{
  "model": "image classifier",
  "dataset": "rendered scenes of coloured solids on a plain floor",
  "train_examples": 195000,
  "image_size": 24,
  "crop_scale_min": 0.8,
  "arch": "mlp_mixer",
  "norm": "layernorm",
  "conv_stem": true,
  "layers": 14,
  "muon_scale": "original",
  "lr": 0.022,
  "ema_decay": 0.999,
  "steps": 15400,
  "final_lr_fraction": 0.05
}
Rows from block 3, named by matrix and row number. Rows with one number belong to one neuron. Each number is 500 + 50 x the weight over its row's rms, rounded and kept within 0 to 999. All counts start at 0. Numbers have three digits each. After the name is the row's rms in percent of the matrix's.
# fc1: MLP up (model.blocks.3.mlp.fc1.weight, 640x160), inputs 0-159
# fc2: MLP down (model.blocks.3.mlp.fc2.weight, 160x640, transposed), outputs 0-159
fc1.271 129:459493563512505639584419533485376542519540479492520494517553528444517433520533550478462477485513556499563499434496536511500524484545519500380519554510449511585481519514502486500456496458461496373474533438608477541466532490467557434521581522587484480464496485407513383478428509461440349439503540500544511572535485636514539494509556355469420492510464603465580443453540543522469435557549549527518471445554477529539531510517507496533508522546420472505449454541472512485451489561422511
fc2.271 139:589570472478488561538442477488502487520484488508467533502562533431435469405560579545461449579540479423532474498540531427514554557478438538535579486432489534519557492516490537519429416586522490540675497462490400520568508501547495601453483489435542414525470445464531448549474458512567629451508508612403533468532555374451469407543541481574527485519554461451501476474501490462497493455568509519513525483538483413568464532438541446510424430564503487466552529462505587483454460522492508
fc1.272 022:527440465515500512507544506537525441495457478521531461463486519477532481528528400481514428500481576444540486547524518531542584463544533433503469452527518535421626485475432531467448525538477566565445486435483494508538473545545521476541539463513529486531517506511485443524500493509603452463529626514460523464426490452570483579551550552449477439477417461475469348570527499531513531599412404505436469449501459596350567491541582534529631527467589469476521548473534357501436497531487521
fc2.272 020:411480497528451577483540488462536588485509448529444493504529491495500557442513488514538566569515435524473464446437620485510463483492380487594547547452461601496437601467501518531560495517483489495538465551418501506478549520575464512391527634456449421516483601587495576548513597443459599474519440483474485502498418487487446522509489503453462504504494466490505552504473500483497465523516573506560607547531461452601353445512456353457433452568467510524463494451466539506536478481501487
fc1.274 087:581448517567494467497463522504519564460503457517610559558452466482496517462492573467544452459458527489499524575454587558476523315473595459552482437540508470491485493477482554442454599512486467567595436502491510539520494424566503540482476468474511450532571483486510466482511501446500512502534506539489549489543525491534376489461379541447470471517482413499454521473565503552467408525494443451451650532464472456552489469498572499538612465523413438535549521542528542501485548498505319
fc2.274 090:511532475469447558584509509477502461533509502498483612356539579553484537441611468515458503509440520384529370494485413423522497579531502568460444508516415497534499622490514507544490523487471537441537483447470567522553596528504417472593515404518507413524481488486502518530494484473475463569460507533524488516472485505521453451472390483523502414370532443479620493458524497531499519494501515500491498468493441588573527465557528468472398543587459576482578555584543459503530523499424491
fc1.275 014:525424513428456556541483450459539479551588574537478535478495462509521509538369447502465525556610508575505550629541526463480603491522588374551540626497513575480466488492485519486490588489528331500474457417462487452529480508534432426492487496453437593565579506535489537515513460567459519478455511575502451528506530381511482472503484450508430592503454499503535488536425666511500522517496482537522453528462487475473469515498484579414484533462477474473491538528507507524492538432462463
fc2.275 018:489541468513478475483504505594501541495499487526551504459545483515393416462463512521508497532418492512478501522468531549516474522498437535436512435540513628439527524488444520636480442474501587569559637555566461549486565574524585510464547513439531427420437589524500507448499546456486421523551571443442610453467437489548398509532563544496466393466427478590522464525548389529479426524454581579460599495544477469473422470481501420524450458501480533530492485487509485497540535571468515
fc1.276 125:568466490518461467527436465539543507492543571466480532545582513472530491339540491527569563518479501509478383444483439619490504465475461391424438548480453451447519467477499437554495520519514454565576470353394594483480490457548565449461564393602608512400492478539417549538489438439501485510478475549523560523453515486496455522468525482508429505542582525495522529569593555442479480529546548463533558486523629442534498479500496549520495494571516523493512483454549481498520492508417482
fc2.276 122:456518551455514515476598474548476569533581511517522536498474413528546441590563505428456501437423484524513573460493468543330524465491472574614542509495509561528516557559528538473607487466461500489455555497556391540450501528531416515524491541497412476479472462461539375476428565515556424586529531483538506500459496459485529577524424491550442524493494492522508505510437506547482463484601436478440426484534458509509468568397561525536403535478437467421538526544550434461613534486556489
fc1.277 088:601551536505535491523493604547448473533492499532546602459609516542475515481458502510452527480499493485445386491411468572499465354525490507431428491490571594464484542565435515463400582545500580500475581576524537513600572535480506486520475490558495474533561539494569501436404490494504492467518488506436578522465497503448490500450457430488397455587423525470468525465461475552484570425452482472556523408505468496561470530500485525464471509516520569490510534527597463628529577532489387
fc2.277 086:523438524590459559515559492468564487598515557551440621410451485561496541517456492489437495511481568514572583524449464379505456513551590592552481464430383492496523448430460496469427392493447518542519556507491554548619439443556505521597528486445455505535543549391521491441518510488472478509547529529490458510552486466481540551505479483460476491389508485511488504482476543459547388554453444507466384516448450516552542529573487554543476576490540488470592478523424564445473473454529523
fc1.278 164:471557453481504549451437486492461480514429520468512441456572557499519431515449550521494526486488516499608478366523393531584507470488521378509483525461493598471451506528437527407559435498519561460550476463507461462513476424516519448549464464443468463574509482513587542504517546577434370486521541413476539478523477557543512518425556575489525536491584486464488575446423449460432503497485532502490500469533499558592516426483481506491485569578446555357610469531566446533462482594581525
fc2.278 163:436480618461482529485508430536528485510551494498500453455404563554600435423407532482489427457435578538433558547518521524468537472507609552487612553490563482452584516587533512500488520452511480507403476548513524446513455530447503570518471622479514584463500438475549533523531559503581520497499520469476589532510511478532478601496392532440481508490438467511521550470553497468463521472560464387565477438476462464511458452452481527364477457451553444613419447417510497473533509457519538
fc1.279 029:556392552543446504455584458450521531495501460566451599460524483599566541532503513585519520412453491510512558486350528524498473592464511496543469395483521557454538522590516506534535576453573516604482521389492480493501481507464555527540382512553489502542482439487448460507427538534528494434470484527566508485438459504479538475538475467524522542490493492500529524305491511569434559574510457504518512500562453531516360467488488469557447556404489504532573429487413530486481484503476484
fc2.279 025:535623493496547548499518489529567464495467430495499515422510552521430563394444468545448460552523561422499468539508454452533492439564530480511480449441507411540532397462489534525424538581480471487517584530488461580553477508524502554474554515540483536408510484532508519399501485381520524540513562517540571530565576523565478510552523456487439477446455408482460533423497487473446422511561565495476527486511531416498723512470471475528542463506512579436425483465465440521511406480490579
fc1.280 008:498531471519477451460521418434615470485522517502508595539428593536424565554440468522404395495448503521465518522407558526580546518467537430481524567564527455637445494548424477432496482655479472502470601508512501521543442490502484502566522512478389560403479501548483530534496557468486402539528507507582500527463351550537493501484516547461503485498485495430460504552490501428492488462427471502554445413467574591483497463516492502484491429513494495523469562511519401499510493598454491
fc2.280 011:526540462465524514505475525476415539453484458489497525484579462516413461415413503483446538552401515512434488562507561569376477484478487486489551488421457554519532459427428561509505438465491498532534462528453479507472586587558617516500533585398592542467518514573466462425453576463424552486560537511525506544508477417548433531479534496478460413524511468552567418497443518551475471511579596558485555641545379413473485533503445486455415500461500540485536450481497419474478488471525483
fc1.281 008:501443447600446497427465517455573591464590537569542500565485470519548513484452534461557526593554515486519552481462534541487403552471396514549559562462570603512496557482538464478476520400512550414432531511465463433491496512514505508481614577595465497589503428500502445422558496449485522493496520541525530510507501555551494508499492490530469532489491480509504588446416342537485547495471465473566545552607511502489456599491485483489474385457529568411487529476480437388479454574505456
fc2.281 011:420550464448557486603467415484433537414522430504523578425567500524529478507460500491472430520438522510358525592526532494492529491539439502508525506458434569533413497534454515490485382543505462517543521555566475576440584564551606540525490568368489493397482540525560509545461513449440484483544530501542491547435480421522407562511598510467494468534409486492479421542529451483487412560555548571495575503511434486491544462618531479495493545435496547535531419477502540504442470499487504
fc1.282 026:468450465593442522560480486481511533473456529627560537508604533532431518532514530530504506415574475486520526448517561429414665537486498388502518512514462491441440493538619567487458543454484566401532536509580600452414492452522516483546518566393527551516554528496421553497493488457458539552498535576478519551470429567418608492538494423436479455416448545512533539473501485528480500547529451507478433468530562502416441517520439548435515533456537513506472453504443474491406522533492539
fc2.282 026:503512468408615547453508466478391494509527488500494473441486473462463508446542607454538433522428457506538524494537514559602419519561493566509561493500481508552544559534489426533451460527527482509465443474554417577546527516530471473558508440505581482464370581484493388510436511575434487451512516437465495506530570350587397476446511512586469574546514441449479534459482560543504531473477562595479524440520498508523501409533507452542474426514515568497420480491450536451556462618528493
fc1.283 007:548423438550459529598572507483506489513603467572503516492530482446580503472511560528441503506502548463496533523432523500561494514432562534544475451512440480486565488534583598567466495521450519463545455477512495529473405434491575549525583465523415588535558540483463377463468495439481517511513493504572522583532483529500543520432501382402553481517372452508521488481509501511527517429556561484520546439469509512463444548475508530568627448433516516594443560417492541581453503499399617
fc2.283 011:492602452451582487590475485434466581421573430556510497392548573574495526467382483498554473511421460471437450570559607481487496416528402483523477518438468614546460506502515420542507404518596472439584558549491462503495573525451523509452446577465531480397448481559508493476484516489478510545489537466490561562467516416531402539568579532456516479473458468467541470580488468529463468521499540580509593521578419438508489484483503463511417535513476518470550437493513517485437452507476450
fc1.285 167:442501506568531501414531413516525480477577455537530549444500620536413414560517541505450535576502504534472489516485528571473543469439463495586490431423532508484454516489546538471458428503489492463483598525534633522515490491464520622473643528505480485384471447551463438522571483517498485459476499442592509467508429514518556424539467353490486491500470522509547471436518494493565448507469484520616467535464457453555532448592416510431533421479491501463469410533444511549471495454590559
fc2.285 163:561482563443549494481494635506385520490404505552456521501446445507434487454560496542480519463445426481516541508370339504427478478497603455556449560587498536444551474561367386438483508482566473492486435516425488542533561465532520515509505557534584462565499539512412528488478513494503552544496495499524460437511473597503460542439462592585540537517536500505458493567485551460431560526479527554553415512482525518467450464507465566508494467510554524555479488459459577588509548528485424
fc1.286 116:536445511534586463571510548529539547428436565449454415482456570428472562511497491459472472515570538457536483467485443563529421495528418477495534445469516521508577443441560549578540492380520536504545368373513562493523518455498563507496586505530527598518528485418422514438531581444499447510502441440492437497521534519440501508581441486514514560443548495497443541442441485472466427607522425549423581398539434480493485573488491517563491484480483523530492538560500486541556371490530553
fc2.286 105:574525486512485480435485514480504545538490472524530484499545475496690429452467488478567522547446486492499491500467540490483531467403571493513440467545532567548499580564535450410499545449484542473549604583471427496446553508438457539501415536472466462450520434502509567553453377525510549489500650502599570532480442555491536525429512504489467531442503524483509559438585511512548524429493408438446566461481497507485524567408378499489584499454488398464534540401479527455509512542510447
fc1.287 048:497432447491478434531502476484530453456355488569448560485513524472510412450478489462573479529441467525497450514495533509474516495555472575539521501531586532465427534525486474557541518464364554454543453495491573495526550384556481449564522451516528613370500478572417547457534583466445402439538504413550481437462524528567473545517481448597479502393508480457399540462541451433536535520534444523542534495444514474519603582539504618452532460483521487416484515544496496476470453515530449
fc2.287 050:457515502487423460562490479439456480437602490452562458542539408439580519457495565673377479491408532586490587506482413514412478415500548526495496424503476476477584484466506455456471522369438533460496497398454481482469519515547482478500507462495554484526550421490548473605442443489487482500420470509467476505493478488567514486490403565555494556505565508471533528492517569579517551533497538481479558496571444485528474547560413467611471506506481559450490598507514472541539572571555487
fc1.288 010:455495481535510492532567482575504488472454545583455423457449389525463557418485503487506496493589425545411563560440480544554457479635562491559505445459442435434484510530527449573512524593477511551533510460498541527543492528503466496568387523615525515557530463471511497395507565472447466405549528503561511555528391459516496462499502481518523559502513502418408511544443514548512572594526513432470531479458560527500544603370552509433526534557506469517458593534503458419467479564474470
fc2.288 012:477545474478541531491367471421446566471549402464572508492549491472479502490456445503531518550453584445459506537505551516431550490452427516538496499499507557556470476559424494550479463462492533521598517551562405441450587527495575565498564562409418512429485552577514490480449520487469580495453514475558463447448522464512556523526566454410498529469432415554558418564514428517522396499477480624491556566522406426527533581538426434531414531488538518443540449421487515511497427491466509
fc1.289 150:410468504513477549471547513256584432505516512519523489427511539455522454487497496491470455487495532530512542540532521447476432535413522477541511473489425552497595509537497464562499570576460503431415536478504558502573502526510598445543425530515504470526535449471520465512471490489500551569526603528473442606426459553478497542566501515547399522538555543443475487554543573493549525564450439495535423564525493426547465539441498606426514528429538506504450445424462452558467555508512406
fc2.289 157:531470473507505584474481467548443556517431498476568577569470434476447406572509463477501475475492524336546581482454446546435530521475502468552527441528477493476393534392477556500508538565472534462475535536481492533512480494486535529533595553424451465508528550455526446436585446534438466487556486560655520506460497508514512509495556491616499458497513548516574506594436539527473461536520509436377540498415592525534488460509519468512479520474531441493438542520593473572520504495505331
fc1.290 148:444567477516559484496488446551491576575425371371549530478459514486375459385593529435530465482540448579482496508488434461467535402478451497553507485489567503521376517422541541524521537509426493525616442460490522537511489499574564517471518450496444485493511506493495529504498441619500538439567570370551506524498499452543524458497505513585518567588541577552483568501497535483497447524480456469460470444549579494507466508496462547505337557464455525492467501528500561523525533476543533
fc2.290 166:507549544497533499452502495513648435488535523514393455478606489552541504500450432463566485330542420470576475494533539517500503554529540481477523504486497507510366468529526464507510500491519587474474390621436433508505494519413432455471490516504508568530472489460467543507447480548515624510472457597381552431488522522456506512495554521494382522520501432595527472503510509489494553477421443493463416527444556479566497518422563548423551486567546492462579469538579497546495489500536505
fc1.291 014:474519519412538521586499506542450489441461510573585469477501497545504473555516532447575458576509536500483505549495472541541471549556389462501487440582516571483550459575600497497517574484430360556443491417454503501484481403421599488487531534552547525506500461520535529565514405529442505516580554478532440473510456443522547504307480456520484438516584443531509420485513486421556563593542561470590423532457503421512462534497534580534508492482547521506468438483498465427511491562531527
fc2.291 014:466528463532506533498464451509537578429560470530446511484533459566556557460419466534472521556433465458470493471501504493464543472451484561516529566482520540524411495466482429618456460560516535545539557519434490465504490533498562494470538626391469451533523527493519464463457518422428501542499567502532559535439443485533493589521536520530468442514433497442475528550497456496444402487484519497343536451670434293512524460544513432509500588493528529494572453485476567531485447500506552
fc1.292 139:505473501448502451462485455522485470463527555455493557420390517446486493549532479511503639468519524468512535489489447507487536524507354544548529559427505525602474559470490539515560478507546551514469481486592438529501550460543550551501550468531524533575500446558535497489425466476451250444477472471488416475461454543556522472474543373576508540479554457383554442540570496554480517548483565466526440496499517500535483491399506438462490487491529493554490473407458488528603521502549491
fc2.292 120:486534465525521481433536509503481456522495495487527520478454525458496569421497513461527516484471511521502445453507473375498655481534528471377518505656501532501542500430453492483559502464432483479496521487551491524550521538409563358535528546519502539523555466508574473538465456491446581513554541471436536533578482529473571513553537461493513456598430346522559486508499567542545513566486545425431552431521502457589497514487480498480525458538560502568365535465452504532431573393416514
fc1.293 035:574444536478544542459485386352565489505552551459554528528661488503543504518476430486465431380577510485569424514474539527632534438424507478607554454448541512445549564544461470432565470534569460514536519459539534479481575505514461510462448577520486493536487512495536515517504522431448440501549466549432485471510564464576444475535508561560464499468510504428497399482469500519505494517437402537393497524529531489480589509540426503511548408555527464484489503555540534453446518453426445
fc2.293 038:555510441451464540525508568569443462431627447530478548467451399494398560536553482456450536537469430509465539499469462464482449457559485493383517427468441456513505449522572503471513493526541539609531436551480420515493510456560559491528577553496463409532493405498522492456443439507518486533530538493499422486523440540507538473530588542559526494519507472481490544504538517543527380481476469460604402616520488509470406469528560512559341489559532543555479554501511513440616515562500491
fc1.294 174:446512585558446460479481509552518563349516521593430563404474471523567458565478435489480448560509478450491537544502582542496458329560473411545455410539373442470479539527514462507532574506458502423504505456407489531523541477445453463444525488482523580527549565517513544502494611507528499553454499543587506435524560509534497567510464546468546509479525562505511464618501508514486447598446466476505567477486463553542530465434490547580520463594457556507490473471476477444511414529441475
fc2.294 172:608479405472569577502442520601527502532509481519503491511568518535485557470499478486572478449565500399525524439468488406555503672510599612491450461481708522489522539521489541524460505440559473416472586475516526596544383489430487538422472528539490447565468458489450557548530493470517504467519502475488519491492516564497475518495538437454509509533495520510440496453500425439597427417474473551553494445450432460524483513505530479482435440463489440512457448544561506466551556470515488
fc1.295 007:471560587427493480528518402468462535529430497493469466542513474552501422460559572537601506488510453585590494518443435590585505526340490504496490493487537544404516521536511533504583635522513455608452537547468498503482498527493519497467511531548502479446472531485578536521525619526456440505434499582439521517541508573482506535450499513493505490466550535548506458473395517546517475520491511510443581513490367524467628534572441509490534559472489462540506402435444596525408464453469484
fc2.295 011:527552449497542480573485503510484555408570408504484477441564485442490570516382484549445465630472486510365443537530484507461503488548485478500487514471449510530453505467444482497465384492490526515626504522480448532491575580498565525426509551410507458443462456618552506462440565511496551533495553472539540547464454391546399554569583520477488474530444492485536480541507414504462499503584517525527600535488481402471448505581492429537382488505591505490552458477520444559454537538470515
fc1.296 136:506500423537419526443485564496559542434524578393478492476488603623475505487489465495501502476480535496512577594531549460561512474427390422537514498539486438476509451421556550412470495473425510493497459507475469400495490434427520564558471554543512527539541500507424622375514548445564488529508441501482531497534500515402575489496481545530491504430534454474535522511460579400510483486445573617489522593610473477548455467461453536490522481478500465570535502508483520588588530435484580
fc2.296 145:484516615471567506527483425565517500537567510598476550477565506575467458479436479551481538504532563462476438463540467519469418463543592476448558524459506491555515588544463448498453522479504477459574527488475615536462544512378534505492549595489523513421411423499462522484483514471493592549370470390509496569456426494533475441463552479518517514545467467535491471498545452527460458516473507511478482430444415607473499639534513496568574501433495544438460518561432475426545576535423432
fc1.297 071:597455465458426454542510446507579490491529540524533550526488389497590541433562500478473440516547510605461447506522498524514518481529508453501522515498512520526507554529515483550528504498452466535415435426472532574420495507531507480483528426520427524356411492559462501438466464438490378548548519513628516588552516518536365570581472496504470422500536452481406574499478518418523459522483560560494426496498553452554537520494547564483471528478506558557424502557513495648531578516431459
fc2.297 072:343512473492449541499580544487496453510516512431468574464347422509492451471546469558448490428414549450441550478449527610386507518503495464542523540448483527447472540511515504460506562474493539496456495576549496551524523443470446510577547615540561589482525623430582466477469562533507537562493533553515516472499498445453494487543448419541497529470521568520505486496477477517560492454557440474387508500517504559499501462501517490541509517516513573313585468395523489478491542545523539
fc1.300 063:398525539495537520463461490422509523459517493577542524469548489452491555433467573445484495399564580514470612520539436427488516530487454518453535461443472450423466511581567569544485479502451433482532428487446447520605581532450476426478493431430426480531502474537563471497540397524527450520456435441455524473520492542451531576455525588497514459471479459485494533513517578468507474452593463545537473584444517347583438547537524519524476399472525531535513367529616489520550510490444519
fc2.300 063:493523527514519446521580548529582442515567423462551492511552510450560545554556395518495576610490452516566566562581586564470470401543541457490488533450561458564488415492466438534457557419498570543436507604481477530436471503446513554473551399444487551476476560422487523486567501468494502508547540539534444412423493461454517437452539420514481503385530508485489456423481470437580503479511561534392538432580581492446543469528509542514567483478484374467541502534479463503507517492484573
fc1.301 031:520395508498492474524427500584500502540571571480563532475449579476530533492546460432457481494398489475534616533570477424464494458532623479495478576438498475541489442493540483534456557503397531468582449605496414466497487568568496549508517514425450464539437474402391488509477452493552563492493531532462605463431570610568555458538418391527580413530511539433526542561464519469531562523475526521438488467495507504476467571500564539512514509504484504485557564411457503517484537491598477
fc2.301 029:473528420515525484515490576488473535479642481541450579529585493564502547479430484491484529539570476515446472410427429566533497508501394563489515444545431533473433504483402489485543403538561479420378577479453662519554457454546490571510496485523571498517492560466464555554529505404475466451468558529527517417522426418497461495490532543415529502424411536521425437488500522517478484482492521517584615476525439516540544452481485465506464591501528516550431545550569470522479434512518503
fc1.302 023:544523574334481554541488456538506568498427477529495572491605498454477511448448513450489520448484476459489487508623457430482525456382507512498421443462548522487511460522505465488493608532462581506490607546478484508450482512542457518503363509493547525431567434528496556508294461523537527478485515540506544518526448486507537498466495411486533480558424444475498429431570564561430541524488533492377466410520533471485567528523465481470485453511504463466451541539583518431496562515496506
fc2.302 022:379484471446489458511491573572493524455501453525488466490437508550564421564547466502449558624488546498454540561432548551597428555552463532442517497556496512490497514458495565551456435604505455597559538400501503514553504474529599509497551506469449430419478487608427468423522546509484495475552432545537441513540542409467404422616543539501457472422406580513498503541432456450482445485549509529522541560462445479590430525517474516509509488476503542522519457436478449501556421568467510
fc1.303 015:564569523533476446583457487524494439517482570435485507570453504487497461511549525480500434495583490511576510379475430396538510556462504472424471484454466520506436531484492469456500505432506495565476562419507472471562506506551556474450520574354587444503525397516562455554563590518457533570528518333496554545551551557470492468575415479576478463447502496547443515454409421578474465535543488450523486513557478504538452570465543567444589568489535442498525499481462436554447512567467516
fc2.303 016:500532393431560481492591478476483536500591500589483561458530500449513467507426520491516542538417454519451495557477491557521498428538526481523468489567462615479497483578499463563513489499502527582540562539561479540360575622547527546474550583494460492484463495595520456449456492503588447481507488594501470497406470388503409499535523505413548432547512489461456509531458551442511563509464485588520593536477462501409472499575385453484375496480481590524464470479512498459427512538508461
fc1.304 177:526451492500442555444508549544523474520525566502484559510384484479535552613466546540416398476440474436498506463479471559491532469573484459524478497506488471574518419413524521584475455488490390566552474489457536536373500401564542452478540543529592504425552505536528480479486434639610561492492444536453499559454477544480531557533447458554538446390498470469460587555425554512431496532516541503436519479535579468437501498371461517507511493549563486437544495496470537486500468394516474
fc2.304 173:555555496423491563447468456527503522509532515471413535455458515427473537644543503471522592544498498483468423543485551485449458537442509470546475512474519503506553405615407498452479549553543500423571570375470442463464405554493486531444462545582571552596444406474588474510496471520516566543460521437440431478546477473487590409485485518475549545476426512510519580481568506379441485536479449448514582510569508453478492492516457536510518450584535521499451521611480526563530476440494467
fc1.305 010:501502614524488506387476539510581506424621469481528467506429449481584477306486493499604479459508504471491509544468542528379498497507555430436467557542549487445393504455479502569492534545534483513455459588480500505500496448548527477471543491565552578439559449495467505477511523522460531494566549445487472536464419578528498469554485475467477566458569486581447426504579502427533529473530558512498602513454566560470497612502505557540548522489565467604417491479504500494534544603489519
fc2.305 013:525505446469518482552449454486463565500578445497504474394559511496466456499459487504520482543393450528471500602499565518528511538495366502577509519461489442558475537471480493578502401486438475509523469566431526501500468544496578547460511603440467477470587463571497540490472503525427533499544564479458525572525536395479440527573551478482512506561457483487574455553395494558481489555542569568469627460600485392490422551538479439536425563485426533369552484454532542472465427528468456
fc1.306 127:462479491500419463433482429524548432563552541470570493452617470551480433475524510506526543361582620585515503483507556446528534477460486503489497426472514513630459543533516473477528559498475527543528528497621563509524506538519569467467534498519495451454526474463519523492494513444443570462521482516592502515504591413501550407532554553588479514460451392487507519422481449408489487490508495506505608496398530479496433470388525472562552540626519550504386468419532491510484498525501437
fc2.306 126:525459468513526593533553545416542398510611537582384582499467522563510500521480454531519433491432399444493538522444450516494498551505591536475501505516527500502474301517582468559432484500524511410501463487494492497523487453596530528561490515555514502532515570519470459463399503596511458550495450509515423421501464490555451537503555442375421458543492581525444545520531474446478527544495477591438547486590524485453585515535415488436530501468535515462558485507466488531557494481432564
fc1.307 020:542483470470532549522462577536502578507577435511503552491457505515471510548451550604556485495418369438492459471520498554466508621446492497480441511525498441465425601531490530530378527517505509571499542545547500489497487543536443501542474544428517448391446448436540546609470504561478537481563546464493512506498393559513566489536564486466498457512555463481487582548461399552364522483426534449504541494438529465510509529499438515509435388377494526505543433504460524541558426585543450
fc2.307 021:467574517508511471464519449422508534593532541490475435504509493519576554486492449506508418549485483622456474552516534505579487339478491523586579549505516616480501494395463450582537503499460474484502529497524506522490556519490482507454542509499480485471616538620478418354471588377509511542500463554416544562477483438472490577563531519502512437431455510507489364559419428499513478532511535565491528453522512474476436531549546477441494564567550562473464479477464449461461427507453494
fc1.308 030:513448496507492510485475458512559605542701448507452516518462482508522577413579555520497450508487545561577483530514469481472485515450517427522521506535504481438519564502530496459477481481496512455557535469547471433438494402560518505512533472464375560386448506484516525491539453449454353487537512478539483462547505512552455541504517503511539434511500476486472648521563613423492462515553525539587451470545656508526497487471532541448387486514484514394457437448510498538543558551460474
fc2.308 032:444501510488516548480479568492429516407521557517453570480447500480555486497461585562427443443462407543447510478441538571388539518533489468517549504407478554486400520543447548467567522507511486608510522407586467609569423440505453464471514527548628560450492563536496489474462586595509484503490547514570579511487527464498452462471443473462508568463515511536505389505432581532586506474537509472339534555484418468514484469474532514528483485481524527405593431496521434490489516485511524
fc1.309 146:542552594442498459538521490421523445561488485486570541479442570502490480468507542500512527449481482450482471417494511488491412585404455558564449564443487508473542547467497567400468437393513453553533442486490532487458506501402540569495475540435462585465551500576500578518479396514518519587561494479546471438563475386515503516511515510475490478568464515515546492478492511524527576502694439471476523506510519517498440631424464571463513512480534488437534514502500497495352576598534497
fc2.309 143:468470511489436613565540516644429547584534494530444442497501482484556458458509467444500584572530505528563560526460504501589544417540547476479430522454375463441467417486527430482440527512488491563402492475454418504528408471534440342482576549447542598501493446549568457474503485479531479495532518605502470493465456468539527606544609439527513480478546526533424522488450523509464507546474508609525413506503551468492482478529514573487479519491463489519568445483546484555429452546548480
fc1.310 143:481461503463456498528516512625488514499472495478558497486516398503436481473472511401493431558430511607509580482498573487540457463548533519554402453545517491525554525456529437448463465621592529504523545404460496549583493475565615554459496508432548468498480484546477468470534456456476523496603476468485432493530390491534458589521502576520473524456444454532525495579495521408510444400544566576544496550489517592491454475463523481427563481500553570382463475467557477408466492453447408
fc2.310 127:533519615482428494521511500375454495526468594519438441459501463471493574463467557585433480421455438481423426481500490500460564534465415520444540516449522457501426472536433431544538529487532486437498527577504558437533544563545497471498494523558444486398580601495440515494509618481554491422535542513449578506515506450528499415514504462437538479526507498527497472430503445575504509573526554464537556503567526509504528514534485475371552615490548455393542568478512464639483455455488571
fc1.312 180:556574507573522547555458492540448500528491522500545563512537486525455496492545493444572512521533473565461490528469558593409574331567381481586470474483563456469607578463482470505526643470568446466523510501453505520507459528484556542434376416450511459405464533469447524587539516566419452520545539489508440482479515504588497508500519504502500471524486569561459646468520509435538533566505534499449519452550568525490559507410457478481563425491535505438516497468489458521527445420467495
fc2.312 175:549509473516497542553530504537448471522516552471503381482516414491519519398474435495321470493380438377536534618519399493475415478516525596392544596569483539532463507475535483505461483482537486552440551516537529440438508496460486513511509537579561440554573555545605467465445551521600440532507505475529465483508541454515469400498539550473521493529554466463546518507523548567448523521473451571523500538483506423493489526562435537461550518524484480470400524537520476507462521535596406
fc1.313 041:525422550541518426496519546461543525520517503559466551577480470505545558489498432517507497515499479516557481427495514551623422561577589470569539490393479557621499493503531483492513583507477532533581502408609414480483573478505488521534433451457518510505471416455500507576506487552531508499486552556489541452558540474537538475501423486539539544547495426543415409516482479457481490459484470450482545488346285495512521458486468416502606441510527496467483576515450523554487483491556471
fc2.313 042:492464472464482500575580485506554534417532518487470584457464535438533489509445517466576448617581456467464467493466440448431529449456518463463495553537563522429496498568500417504508483433502509535646648543459496555416532460472541527411495509501576426499424578515529575543570554393582536532438440425530572466463491497498415480494591458477539516427479474552496562504472422525509530494502503570479473628483509451411535488536480495485506545411458502532523428416529492508526535498552537
fc1.314 059:550546456480606473447520508509440538525461535566466460508536506573417529499468523514584552469598506523489507415499513413477515490539493489383592587529545532423538492526467461545548585441529560541362559505556512585490566488562479417464481583584536454531515517414556480453523457552433477409449586531512481552426584528527530437520432477531504595497532444445552469483510548483531544562536513480504449544539447535508482460490480520560423461521518520421467493496544566379420588540482517
fc2.314 055:478592406495490500553510511471493440483422523435471543486504494458486579452448455620425411588510561489518540540508479491493580477550381403458492514527506575546466460559527500420545519496483493579547520562525510560572470556489561445545518442385509510500488635565523456507533588463416491513495543426502589537555519439398539488455513365536403472545453491550506508500543502502477490563504474575515440501570456600444498493524483416533507524542554518514488503430496415475472433483534464
fc1.315 148:448540438523474528533437519569496574556526550523604425471489526548513481533491426461484607407477433477491508567525524549529459413563473512488494499419588490408469463471449475508534503563478509503436462531556496514467518499576605542571535483504494504492517520446559552505455483453489439574490500498443419561414457481549519481465503553575495632420488452460425491443583473514636541474552456521473469633549540535432506470417498510491493533530344478474419455552488533519421538514528482
fc2.315 150:540598456503473450484529494501412428565508477468443423486424542517451502475506587566479408633470482474490536430533574559482449486470459486470508469388429456629443557445486543516633561565384477515573536548479496479471498601505526431530511493474486513568537558487552334547461459452520485483409483517464478518580504411489533565459496452519443522528509500564458451532579546528409498517449520520516529466529482498564483455508478506519463520602486537528482571454502492545574480529542483
fc1.316 012:505442537431424546444435545433577416446527490563536524569538457421486429462454549510496453441477417593491563563472575584540541599501634535527482516503448507449465548507517540468509430473550543489521461601459433493523404569513553539497493533434345497585510553471531454509516464483388521548535506539562482525457450542571504480508471445431457458459464521543472586510487476498511520458478581515514507501491501512470524536483633626477446536499448395507496478463424530518509533508510452
fc2.316 014:520525463515546553575413470577431548458557440476524504437469516514555559493466460517537473514472558389467461479539494534532488375482350532448473558451560476549474437482508525579458459504453495512482491463536486508478570473550490512541583484491587547435497479487577541486447581552517460497506513523512482485554495456535432438504613524495568480473515454534558342456491416552457490468497612476458579510572441510513479465555361456558473495438440607506487436557563444553496455463465530
fc1.317 133:468542514484512504484482485513574591460532491478460457525536521523496539280419524543546608423488347526501493493538510499449498488533523493515529525523417504452431559514528505600523474546463487489604422622508556443492503495476535475514499454521489500417418491462445504494517472516499483435501460417435486531450554543504486483502544476550565605483461468506461523532538494561499576562579595596486498536444506537441373571542458487517538446504592565601524487480480459456447479508452495
fc2.317 136:526505521585570603461501468438511532578531381443503444483545492508453425605526536475448463491487579491487442536509436545427535494518366408579504435504463506535466493480509475408558541471550498458476546464431461519474509488532426462578520533553489393529487406445519554531467573529439560557527514496508538518566506524437540533547488447459531499544543494545632428578514431510513493559474490511481511417479581523539449531399634488506453468496463447398531568526456473485561477514441544